{
  "model": "image flow-matching model",
  "dataset": "cartoon faces",
  "train_examples": 203450,
  "image_size": 32,
  "horizontal_flip": false,
  "conditioning": "none",
  "arch": "dit",
  "objective": "flow_matching",
  "cond_dim": 192,
  "logit_normal_time": false,
  "norm": "rmsnorm",
  "hidden_act": "swiglu",
  "mlp_ratio": 4,
  "head_dim": 32,
  "fused_qkv": true,
  "qk_norm": false,
  "dropout": 0.1,
  "inner_norm": false,
  "moe": "top_k",
  "num_experts": 32,
  "moe_every": 2,
  "expert_mlp_ratio": 0.25,
  "experts_per_token": 2,
  "shared_expert": false,
  "patch_size": [4, 4],
  "layers": 6,
  "width": 384,
  "positions": "learned",
  "optimizer": "adamw",
  "learning_rate": 0.0015,
  "beta1": 0.85,
  "beta2": 0.999,
  "eps": 1e-06,
  "max_grad_norm": 1.0,
  "ema_decay": 0.995,
  "max_steps": 11600,
  "batch_size": 512,
  "epochs": 29.2,
  "lr_schedule": "cosine",
  "final_lr_fraction": 0,
  "warmup_steps": 2320,
  "weight_decay": 0.1
}
Rows from block 3 of a small image flow-matching model, named by matrix and row number. Rows with one number within an expert belong to one neuron, the router's apart. Each number is 500 + 25 x the weight over its row's rms, rounded and kept within 0 to 999. All counts start at 0. Numbers have three digits each. After the name is the row's rms in percent of the matrix's.
After each expert's rows are labels from the 100 images, of 14848 (inputs lightly noised), where the router gives the expert most weight on average: "responds to" is what is common among them. Only what is clearly more common there than usual is listed. The data: cartoon faces.
# router: router (model.blocks.3.mlp.router.weight, 32x384), inputs 320-383
# gate: expert gate (model.blocks.3.mlp.gate, 32x96x384), inputs 320-383
# up: expert up (model.blocks.3.mlp.up, 32x96x384), inputs 320-383
# down: expert down (model.blocks.3.mlp.down, 32x384x96, transposed), outputs 320-383

# expert 2
router.2 072:496539529516474493516490539493458505519525486514482413519501489538523485509458530473544514503495509485499498461506541532468494462502499489474535544516473474492497495466549479504473469483533502
gate.0 086:526476489523486464445440520494482481519487497494506522502497509483480501523504506524452495469522544496466489477543503542473545492519496520484501527536481499529426484485484503512468529514481530
up.0 093:469554510507499522528481494481559493499538506490494508502510496487518491461499530428501410483512515491506491495489493521409470523483467501505500467484464490524506522501495511476522516490506499
down.0 097:479488499501487511485474435510509510511504506481519461503521430472551487494487547538509504467496483469537495495448517531512489560502519460464506501464518495516515504467516492479517518505473490
gate.1 087:464476495511509518491474534455518435499486472489501495480472491512494491485538497548525498500513498477479500540437484495461546458476489528532456502533532499481476507523498530489509473515504488
up.1 077:504526481481508560475522478540495504512483516528516526517468484519484482507507439524473508498533522543544501453539466489562487502496490484492502473453459505506547488576483486502534492501485482
down.1 093:502509504495518582531465564513528465518525488498518508541488509512538524492483504532498508477541467484508521499416467497490468517506548496535493527520482515524478474438507479476536478473483508
gate.2 091:511537503479500526500500483486496556514501490509490507499506501502564507552494538550440484501487500497528512493512499450536502491503516475462499475434533510501499508485538510481470539491500467
up.2 099:500495482487503502479470547532524501484466499508465480511485510451459495510505504534533477541501479489462489526521484480555490515510534485471546507453504521482507546478499495522513521515490501
down.2 099:527494495484469492513503591474525485461483502471561487478496534444481521513528519513476501488522485520515532514502484518553510511501536501458510522494540512536485503488483519505452496504502498
responds to: teal face; bald

# expert 9
router.9 085:533472569530431475501504483529511495470522506488513559496450489478465496473522497494502462504531467499491481513520526528516521543489499490483511490446477545497523460540502538507514488543497504
gate.0 106:464461490544474496525491491542515496499490503489475505513456450560517497508535432425519467528495470513466512509502515486458524508505478478539486542565534501503455478419490551494505474505497496
up.0 093:468511502503502557524490484451480489481495501503541504464479528488507504505515484515496491475487516513462510503495521535450481490489509500443499508514457506489545520555480469495500498478473530
down.0 100:517489531520467479489496530512430508513499499499486488524524475465500528515486548474488467510499523481543471503498508475539480490526469487520519548535551492471509501492503510535493485479509483
gate.1 086:510523527498497532542510480536505515489512508480471474513473535492496512511536491498499460583516474528493503504564536540505498503507499499484486523503516527440539502471477475518509497500520503
up.1 096:490520527486538575509473528515507503527462481531487491510495510533523491481495473499577483491496569504483523481474501492538509470526511510509480489475529516528477535516531516484449485505511470
down.1 093:462471486506536421500471499510465489491504466500449525470469497520481469470476490452489476492530572535515491534505507533460507489480526503476494480496442511525470495515527466524525509461501509
gate.2 117:492545511516530492524493528496487492468510507489498517498517503495562496471529462499560501516481559491505513510511478495518537484510461512518510482529505456513503510448506452529533517514493493
up.2 113:451498524465528441524478502517497481495527506497514510528536520514572512512492499510508516467480499502499519464487501473483499517491460521485497455504514517497479509562485433512512531507437497
down.2 115:493497460488496578538466520530539517511503488480475511497502475520450495556505476542525518488505525485509502504475477500510476488501489531491522525517531545494466466429483500504536486511480495
responds to: cap

# expert 30
router.30 074:500525488471526497506487476514537534487517537485488476510509523511523541513526483516543493504538514519494537517513471533468485481476489525485448492541557467526465532462502464524468466458512466
gate.0 084:486507535512474503498482493486503509512484528474457504505461501417526523487501460547524489553525481506497513488499473482501503479507496497543502496482489508513542529459513477496475469521530489
up.0 074:493505482493517577525487501557490506506538508491492504507463512526514496498502489490438506441494527468454524480513525461453525473515506488511506524472498470461505491534488553488499516472499527
down.0 090:538533518483485517512496498478523477530515520499519525532499492527466500534498511524519563512516480480494492515484489544495530542504470540556479528512489478507472501504487521510489491484484454
gate.1 095:502476489483514474493505514580478473504547478497462514515535503475500469487486491512527539494513474489493463471466486425512522501489505515550489485477553500487505485513488540493469507520518516
up.1 097:453473470468494507482523533557473463503499487502481516484548493537529486490489497525543542518496439493506510476453474455561542513511492481532497487457500496477568491470513505509496527504484484
down.1 103:485497493535528468455487486472485534499530503492510469504519535531526511523511467479482506492481508495535498465514509499486495513508490500515494492555531514503477517501496463517494450496495509
gate.2 096:448518472482506464532534512527533493511517531522539500498469492477535502501488539496451480481491507467474471491477517513540480501506489528515511488420500510565477492493514448507486462509527522
up.2 088:485501507533482487517473493497510535481524492521513527499497463475536495460466532501514463404519484517469512522462521494527556504538498517508488485479499495529469488537513479464512520478485501
down.2 095:463503473457518513500506507505479495497496480513495493506483501480567501456521476520473515495510502476509511478499521477508505514522542523518508493519509501486520514432535537513519529521473523
responds to: orange face

# expert 7
router.7 070:498489503508444535524456521454511516508505529509520508517498512490476465489536524513582478495511490498501546593506485512449569495513471535491505537531496457502498494508479488516506521472518505
gate.0 088:511482524537503417534476482533524462504507484465514487506546498532484493531524529476527533505484490488478496471512512486505486530504468523474498546462466488498494527492513464503485519503535493
up.0 085:501511527494513512526501492504532512519494487496530510473526501517477498503500556556540534493506466521516496573519499503542493521482476499520467487502518480478509509516481490488506473524554484
down.0 092:503497502515517537505451514522486505520501529512495456502483481551517511505517521534461480494509474515489500527485499455532504459495491459482505534503442490499525514500520504475545509492484514
gate.1 088:511482484479476415479542514483503485456510534523517483471510481441482494496514522516498490517486492537512493538517482510515486510463471524462504519512473502488514485527489472511510448498480487
up.1 089:488502496471519468505471510532514495458523495510470488517493511497497495497538473483488515483510511518493549538512480519533492513456491483506489463498516491508511497467501476482475505497416483
down.1 084:495508502486525518533479491498559537488467494449467514505509508508509505527486458527466527539490480514519525537500462512522456483482514497443501497470504520522507498449490473514496434498496520
gate.2 093:461514505540504502495495483503465472552487475514521521523520475541522485519498494499496507475492509488543500488501530505558483490521531516514538476453462514478496501505551548493494545510502490
up.2 091:565492500481493543486452533461503525465519514510474467514451489511506506440468487467526504503495510485448480462478500507466507491501509486529488529495504488492517518469461511500494522493495530
down.2 095:515500541528464517472464486533571473485495491517522492538493474419511487481491518504478535521501471500486488535473461504514500470548483529501504513472456461519533508486521453467469473495503541
responds to: orange hair; crown

# expert 4
router.4 103:476496502570514504500480484487502463519471477496522517481490491469454478470524509447462480500522529482494479516541483493526535482494489473544508506491518471535485505533471511510545492528512487
gate.0 120:465454495486493519488492473501487501501499496496520507495504502494563514500490446449517543513519535501459474512554476490509475544480483457516498482513497488506457489477486439485550544507476493
up.0 091:535541528521520437477479538514509489473532507480479515518474514539514502510539503496421520497508478485460503488481531499503502482499497478512494512475472492517519508416507521506471506481507484
down.0 105:485545511490441534474454525449483517465516499502533501530554503486518524479507524499488500503461496500526503518528513498567483501509528495528501518516507532505473538481494514522501498457515489
gate.1 087:543498514515501443447514538456484504470523507487549505508526506545559492536513472526488497459509468485475483455526481555459507475502493495467486435552473515506447527477484570498510478518526511
up.1 090:500500492489494533497507509469492474548528493518518492526482539496542486564551502554514468518524484479481478486565506518497514508536513516503511496499485522527464512514495492510498494527477519
down.1 089:499514532503510507505514518456498510446485508479520497484467508533489524489525478463501499475496532505445498523501508499547459478495548532507496501502507517482494486408516492502498500493488518
gate.2 099:505544504491492488475437511479484498466555471457550509519511488505503486485534513480495513495488556496487506481521470533533511475524483502531505502433502502467505504464499449508500512503483523
up.2 101:496519512491516532488485511481475533502506495454450487491497524461427502505520576529507551483476480503496537510512552472469506497506494500498506455488479500511484502448509508502504468472516507
down.2 102:494553504508517487519462474533513484503505497471519514517451495480505490503501507490573498500519538514495496537479523509496466506508481525490495510482517505495532497473480502500478484505538521
responds to: spiky hair; curly hair

# expert 27
router.27 082:494460491491489488489506479547492565477515493488484457506540499476516489504477472513497493495488472518521530473456485489567458502498486493480490499502512473495541493453495515519473487513480492
gate.0 107:495507522499529476513457534521462496519502525478515504494494512490497490513501528540513551477512503508494506466521563504497533502554529534494549483493482505534505507518503533483485472499476543
up.0 123:469506499491479502477518477484534527493485476509492487521462451471476507500510481477485459500493482494518507522467495512495455517468484487482455515495532504486525498484496492515497497482507468
down.0 110:471507488487531491477503544510462478506466527520497491537508503528466525457505513473443509448485497463503468529467548511494505498496516505537539517492510518503467522474507527503518523507478503
gate.1 107:494497512485522507464506483544544491535534551495541513508501472504526496451492482459504488505518458481477515468517468485519514488527514478490497482516499508518523505502489499480520494515520495
up.1 102:518496518489460534452502528538520534540507464533476480498484478458532489558509489503449482539482514496464528501503508541480528544497512530501510515489560508486483500512520425498477500489505535
down.1 098:477469530507501494469479481530524532492486492454528490492479499479450536496489519474500512540496484491504479497470483491518491510530471488462502518463446527505474496507505475517515468445502536
gate.2 091:506444476485493510479470505493519504510480470494515498491475499439537495508492491511480463479517496484509439513508553495475491491549479521482527506503499512492487469481508500466524518492529521
up.2 085:533475490480499429532499488588482532482507490466486455513536520452481497504495485503530504491511498496502484496518531503537481535454526486490478506490518476460532519452493520507510488488510509
down.2 097:515520482497478499479477498479526509532541505512461517468488452439482505510520514468460525485521510525456509499486507470468494496470474533494492519509514491498504513515516511504485488513477479
responds to: surprised

# expert 29
router.29 100:532510515508468445480503547538482486498492479484524556500481456513514496520504521539524538525491522568488485520554499488486540495508496503477540483518508481512501497537477520481498492528502497
gate.0 140:520466537526505498524498488472513491485447522508494516531511470510527473487502507459500490517505521498572499536474480455498506515487479516566513503487490507484517488461501463503522551509471494
up.0 122:510512467479501514509525444510528515482508497481497489481502530513492487490504533562486500504495493484492504493494500537518517479483521495427475525525494509478538503544479538494500500546511471
down.0 102:519502526498495488503567526474491500509460504497489465515502513462532513537483502443487425506477493488520483518541488507534480491488473493451523496498485491487496500589514488471468454522523509
gate.1 098:495504502496531540509480527506495526506500530507518484505522473516517485506511495471460567483538472514566543543511503503494505496496493489485506509488499483514526491501550513474514534498446496
up.1 101:534490472541502476474521510464543532497449475472487477473468486525481514493487498483516513541495516483482486505485519505530503529494513504534514527548492501467519485465520543506471513517571486
down.1 104:516490507489489495514542502464515527521497495510458552489524466532510452527485453547550492483511473501520468516530494478482496482464507499518480501496508482506530472533516491478481536482482497
gate.2 104:541497521531458519475484436483535518486537478515484496516532478527472510515519461508550484484526494509540492494507531498478526479500508506474483513472506508498481516458459508475484508505490467
up.2 113:516512486494513465475502530492470505525477493481523492539456479515517532486498546496500508535459518500542501534538478528523500535495492518505502551505499518490531481474522477512529501535509494
down.2 111:507510510487489515519505497484482533513500512520485478507497512512548512549512506517476507448504492485486470477502517477475501476493467516498486487512470504469470539510519454480512444522538522
responds to: top hat; sunglasses; curly hair

# expert 1
router.1 074:498535516449501429509540531524492518470562531459485533516507502502554537535474509522500537493508525483482482498508504507508504494505492511508455476466489517489474506459545498464496499461506508
gate.0 085:446471519501463485509491529543487467478492509481490520534465483503515472497459491522493541522459486494511488491531498501521532518468466473503475463544499495532578491506527463517495476504446521
up.0 092:509492515533503450484525488492490535506513497505459485542491495516552483475451506513520548457515493502448505514520513468501547492465535500528483519516491504535483489503529452511484522453451469
down.0 104:499497507445519497501466496517518487508496531471462543496512455540513561488522483507490509552460547502498484505512493497474517471533505498520509509415515524539547510478464467529520510551494518
gate.1 083:496503476491525522528457510475510480530503475530463528499525527510477501530524489463515535445510486522470531510500521489443506514527475491541499516545499487513486496443496494519495504494489522
up.1 089:471499495535481516506448514467482528485488500471492505506521509451446524491529494463464469437519471492495518449524511463518496520480481484504489499496533495539508487462487524522420513511520552
down.1 096:486567503516505456481453498499478476483523456505481467476492450451530534457510529539509496487533486495479542485537467480515493521483506464497508493491455507505491514478511491520549459448502502
gate.2 111:478496543506503553441513474511491475488495522498511517508483521468497472470523508491473477546529554500471480504549501553507505494519500476502496465477490501483508532492480536492502505558512513
up.2 107:504505512492463499498490483494491462512499518522515502513497513516500497523517455437537464483476471494415468495518489481540503496516459480517491486489556498496446521457482472499497479517490505
down.2 107:511504464468517515522484546483472449540531531472518503486489488524504486507516492480520505462450487529486505500492469511519513461480528497517533502499543534501480484503505509508507472520494502
responds to: bald

# expert 24
router.24 084:492501505499493489519497442523504472519496517501484519487489480505486447477495477488462492509509513528512522519510477509524538542505465491504492492554474457539510526498503496546531481500435498
gate.0 094:529483511523501501505554468508518517497490459480473480524549440509510502499490496510471526446505475509546500491471533455510530511509481515510505515493505499449518523477515479470493487483432526
up.0 094:525480480458507464503536511537522495526494543515530480531523495482422487501505513540538470524512482530511507522509527477490479472539459502511517486485556494478451547493504497510466524484503501
down.0 093:496545552521512512504503522531533527505479517515497510490480478487518467501514538518431503517500477459540473479527491496486514502455506493499487498542466529475425472500470517526534493506502538
gate.1 098:516482492504464462502521505478508525494511466476461509518476481510547508473494513542493498516476477515498480494499544529524507497486505519466485478472512500487540502478493487497486539455520489
up.1 100:514471495540481483570468496493454480477507505486475496495522513530478501472487504513491486503477494516469499468512520447509471518528490497460527473487511462491571461496504537496508503464508523
down.1 099:500455509481489488539494495505535487477493509505558453498482485496488484516489507498454488488553480521507541508495503488550510484489546528468502477466554493512485534520487511525482557506527502
gate.2 098:438512514491521456537474473543491530515507532496497497493504501478554491520490521530470496485491496476470475450520502529541507492532456530494494485474550483506523524454486523510453507496508479
up.2 108:505508527490494508489500532538506542492525520531488510515511492512495504509466506564466496508516496508499496475522507493523501498550500498494516503507485515530479519547489508522505506499480512
down.2 105:502489489509474475474491529455503515502524523503504472490513517528518523491519496540509486464486457486482488475488525474487490489491518530519495496463510510508482521507489485491479525496472459
responds to: curly hair; spiky hair

# expert 25
router.25 083:480513506506568505477528512511525503523540509513492460528530526537516528511494502518490506530505506484510478472478533525498463484479501445479488484513529474474474530482518476508445489473508499
gate.0 085:514476526492513470477509497524493539501537505496493546482490518496493521476520496502477539527514489488470512519491525480488482522500508457436494461506472490527479480512490502527529485484484508
up.0 088:501497515488536437501535520514503486506513522506512493511532515517448521501481499504472523480505537505468505521524522495495450472485535527502491480506464531517483528513481514496477527488459501
down.0 081:468502551514536571520502502509508521517511521530520487463467458570531511482516502482510475555502485515487500461491516540484508510493496461482485533491511507516496504540482501505507456479472464
gate.1 099:485521458461478482458512499488459530505474521492503477493425516503484501485486481557458522539518520528520485512479480502489491498503491478517486488543523486497586521477479491517509476494476489
up.1 096:491466483510503523506483482506472465515489528483510507503489440510494513503507487515473478518498491512506490491492494544446510492513522475510514499554501501507489512475474539518541505509458514
down.1 101:488523495520497433471486509477538495478525481492469468461491488490466479554498485468504488557499507473468494513540466504421526471491503488470502489483485480498503499526499451489504483510496508
gate.2 091:491509478516463528525481480513527502491523508476526510543464514543525481470514511503474478535503548478495500483495489473512525489525493528524505492528505499518541502480503478488530505509539486
up.2 087:500512485518475525436463491549481469476470489510496526496460489516511484492501429460558493484471523477492509512493494518434525475506481470477527536503454506476518499564502500502478461510490496
down.2 096:459523522533489573487491549500505458461510490492523461497462533501515514534501492497485448498502496492461516496452495566522513501510502479483483532526497486467453528502530467502476493485479507
responds to: purple face; blue face; bald

# expert 10
router.10 095:523473523505472485504506477535515484471484500528470556505474452473464492451495473504458501526520483508508499525503489473522514531467501478463541526501452544541509488566496500497523477501465491
gate.0 082:505546488515507500526469486492486512482504540478516472496507487497458471495495520495487532480494494523502505493492484492432486539512525490492502510479476524500473510535487539563485476526538518
up.0 087:470492517502510548499481514452473511496552478483481505494528475496506489472468488496524478536501476531498478494512461513586526493500479489434492498538508532486495477480493525503509487510458486
down.0 096:476529516506519499524510452475461521524488528526498483514519511553500505477501505544477421513494460493514483490530521478501504475473468493496485510501523505490500529503495513504494513493504510
gate.1 093:532499500532533538507515493522475577548498443506489501485505498530514501542502490534470514508458517530472509502484516507529467494500509499467518522487460473462531467477502504533490534497469529
up.1 096:520492538549547517507501510532521521557518494519499497493531530552530498533525496535520493509451474533505471531497505558513482494509459526513492485488497455489483513482484498533491508534457498
down.1 095:521532522510512513447529478525511492477470482504501495501498491552474490479454535541483546493454490501506510477456482542529543506500493510538496503426464479510538493445499504481506493526500546
gate.2 101:496512501545468542460555501532502500442494512469525534533478493524510476519507485515494486454477562546481475476513503528492500473471515492522508502529553485485581434470516547455487532484516508
up.2 101:454498495478525455553480480461495532518514490502496489488504531464517493499475533505508484535506497486508521513504522537510482514501497515460510487438452507549507505544506464518497487508514514
down.2 098:501498516525506508522541496473470509473456495494439484515502511486514492489514493545522500550500459493472537468468521529522482499498506487512468478508538504495508516435482466511528431531498489
responds to: a bun

# expert 14
router.14 094:507491495481475486526494521519500496498493538491494540493474461511474482481496496522471496562510511504492494512521469509516516498486491470469537522527453525505529467558495494492550511486507478
gate.0 108:512505524505514467520505481538507516510497496508497503513470524457480506472483546478501517475557501497468546476504528476495473508543561507490510517502458496491475497538493503504479510491500554
up.0 110:472440513487485464466507500476540537492510478531474533494461502489466495503500475445493445473499546494516464505500481538533491502469485479566499478553520472457510491487518545505510489514472481
down.0 100:514493475504507495501455487508464521503455484531572490523491511505548515507495483501511478455537474498466528468472506515490480499476488511498510527508511509524479533481458564512517496489499457
gate.1 094:491523499533520465537511463548493531498514509481500523464481489526492505533513486526495532499512503502501529477443482523498483474481524495506495484582499481475453523523506523479503555506510497
up.1 098:518505490419532443493449521493498472492514491510503508502544503458494495467506557474487509537515518469495497482530520523536511547519496506489504515455490525496549481510493489515486531474436499
down.1 101:494520506511528508464505519491479552461509472475502502516516459452498539473472556501472491558502477516536522511502499480500509528511528467463504473513481457508471515524508497513505498502524496
gate.2 100:471506491482480541479519515492528492510529519497460521527512498452485492505525494471500505524467486531456522522497487547575484505491475499507486504497504472524512493467537515454526529511462482
up.2 089:454494510472530534467481502526497536496507503472512518519486506474500496483519513538469509562529500516520519498500508520546497493517500506521499520556515488480524463555519528494506530515562492
down.2 097:505500509506538517510501489580511484489486487508540465532495515528544485527517489479460454469495492503447479497479544442494519471493503498429492512537474472537517486557505525517469480508515504
responds to: top hat

# expert 17
router.17 081:501536498460520489459510547546511499469489485475495453511522491512543498509486483522499505522471534550493501478466481514513492485528484487501463471516533476481486501452535471500469465507453484
gate.0 103:481492491523462506457542492496463468493489475509495523455501518496452504542472503464502485538521503534491502471499502513526496520525500510524528487540506519535513487485467499498479526472483493
up.0 097:516461484498495520517521470482482469517486468513492491468492469515495506521416475482493483505494519495525525508471526491483483457514466512525566497458484525516545509476497574491526552503493504
down.0 093:492495503490501473501502485492486500504495512521472511491551498485474486464516505473580554482478504495481499507506493551499518497487507481465506534522509517564563496506447466462477492495481507
gate.1 095:473530478515489462532522540475444478491472502463464536516563539502462514487504491518481512461493514483514515482531521503494504539528513463559497490513499486504541486466538558486458490498491498
up.1 095:480481516462491512525515510516475499462476530466513542516515523511499508508460509496502530521514523522514494489490501439480496497484499488508500490495519495443497498513523538463526480512500479
down.1 095:509520501523516505496543479470492462491508496534506478516506499494490530537498485505497482545518521542487478497497531433500526478483515465485481529471513524503469500514492498478556505514530504
gate.2 093:470520479508494483486470509474507519497510485472497479471491478451477494479517539492519450510512485508459480501453513462439461519493521533563481493461548505512494493455495545518474442462493494
up.2 092:486500482545487467548470500431517478486549475509478480522454561498500493517506504502528509518506500478479494486458534512508553517517502476470506476499490523514428504488516534494489469554523514
down.2 098:490493481473518479525459487475510482455489507504535497472511427513540547509506490498466499475484448507503518482497512505482534475513480486458532526485526527502488514528480549541519529498546481
responds to: bald; a mohawk

# expert 22
router.22 073:543468514533497506513489534465463519481532488514495511525501497541499498475521532495551538501501503446525508471496549515476539510545491530481531531507465477463488492505527516521479509462494555
gate.0 093:478477524460522446491522500516504493507487494507476492513498460498505477530471549503480459521497481506529496515500497494513515517539476506554533501504470513522482502531499486500515474495479489
up.0 099:497512474513504554515476473491475501492488478485512502516491538475479488511528479528501513424482468503557495489517500439504504526479528508484504521533520522478490480518512495513500542519477502
down.0 102:503508482465552481495491504502503511524490485544516518523498483497479493491535499478507488525483507488527502494494500474519493488479489508528483516480548506489467484412507480505511473508510491
gate.1 086:493521491498505449540481508536495522499554530499496490487543493482525495516490523572511487448472553522472499472489499519572482498498529485528480434477496470498507489488496496484501502500499502
up.1 082:509515511480472533509475517542481525476574522522516499502517475502519497491476542541516475428543494511530489526516521510478501520499504521490510452488502499480470500532511484506514506506473474
down.1 091:501499472523499477507534485489529500518503531497506499483480435516525494515536471458533549529504482477524512474532520536482505502459524509517501496526508503502465489487472495473502461519502461
gate.2 085:498507510490493616463495527538523463475480511488510475481502526481526480513488523525540468503467449489529505530499492521505492532513497490532508502475493500502493506462493529523476501501472525
up.2 104:507528540507499465510535504533494533480500481490504503505553468489518525478504501507545531576541484510564464488504519476531512536464512502528503488504530511454497463471501512492515501491479519
down.2 107:504482503546543463521541468512493490494524467514526491526474580496528496528493493459501481505467460500506488496516482492491501500487466533463472494494500509518531483561528465483500508512516510
responds to: black hair

# expert 26
router.26 088:477497497468515491519533467492528472497506508514476534497510469510538548464465487510504479463495490516516464526508534486475524558480492495501491493531449534514506500528481483532535531495440529
gate.0 078:483533513491483505524489464471507512464515509510442505493540475493525515499507485465469518462527493502497457552522561506481504500515475473505501497495511523494500478483467460453524507498480528
up.0 097:472496525495495537470531501523487474518509485520493493530509529532508507495482535495518444517471484476533546530488470485516459514499512555493461459481504518488532516515524516502483496529490490
down.0 090:516489512447521495521552481515558484476544501493472498469514524523512489515481502463468529502504502523468515489539521507519531492489493524452502469528451483484490488514524464511489533567537551
gate.1 115:466502494500499520512495574526544496506499500506535509484445523476473510479502483453508516508514516531480479537487476496501500498481459478490512553496529483537484479498455522530462475515545497
up.1 100:466486452517511490463503469502492505507517493517520513495496529450490468488549512507525522528524507509470542495546486448531485517512511483484525491556515511471481524478551500495489489470490515
down.1 102:467510492476512518523497468477531435528487504518524484535493486481487539481527506488535537480505492497495508544508494479495513505509551500526496476469518463478488485469519532495496543516492492
gate.2 077:481513520489463471501485521447475526506527476461450509491471483450502500449504462510488468461519531492478469476509496500589540509501472467525503494503533490490539488474477535531484486494450504
up.2 081:535509522543475518524549487477475446468534499474474505508514500519527508505472517452465497497480534479492465523496512515525510511489504474476486480509492487473507472514495526503514530499462478
down.2 096:480502510505495481493495508501518528495520499495500526443499510475453489536509530510517517472474488500511493466454532549531491545527501471481496478459511507481504515469477497501514491475491461
responds to: long hair

# expert 15
router.15 115:473512502514504503459530476480500442532453500497518523502505519485487502498513493460476462498503470496510494520531512474459503505488499506534483486506486523482501485519458508514511535544499495
gate.0 103:531468465494464519494481520508494505473538525476519481489472507476530497507522506518496495475515472477490496474527474493515480514500481500474511475433448522498498502539509508505523449512478497
up.0 101:471516485505475523474482517505521445488478512496522520509502499521510485499495476522527469488465503486525505475488508458520495493484449503515479487462521517500464497512500527480527498526493467
down.0 103:512501481494510493460479453457466492513487493490537470460541497479499536484496492465478504448501481472486513482508476483498498499506487490458470536527512487543475518532509488524478520496464509
gate.1 083:512492493498421455523460504509554519489491502480519505499490460481509512526500523474482449541514538514464453496527504540532488512525508489501492450539492468528500498449486491474478472479503533
up.1 087:506492506520513524490517484504479453497523503494489499539519550494539510500495517514478492485532445518477490467512491468518504537480475473483460501470469485464497493476505495541496461484481503
down.1 096:492486508469500539476455492486482487498504520488551493466516481525506498508520436504502499512506545494504522494480497529518498493500500508469466516454492508505496487440455511485532514498500509
gate.2 102:506490532529475513520476471502457496484511531469499495509449527509492538529505480512467446463475466493472523447459530519504463485488510509491498487487480517513514465457516515439504475514529519
up.2 108:507478496509480413492532500515532531486497485500556477503495498499552495493488432479458515472548497526506530471519503511524500471521516496479513458479483498541498522501515495500526451472502525
down.2 100:493516502496514568479450489529530528531489500494498487513481466507457513471505510534543470562519511509484489523475468536493475478504489504507482516499531516487486490488494469513486485466492475
responds to: long hair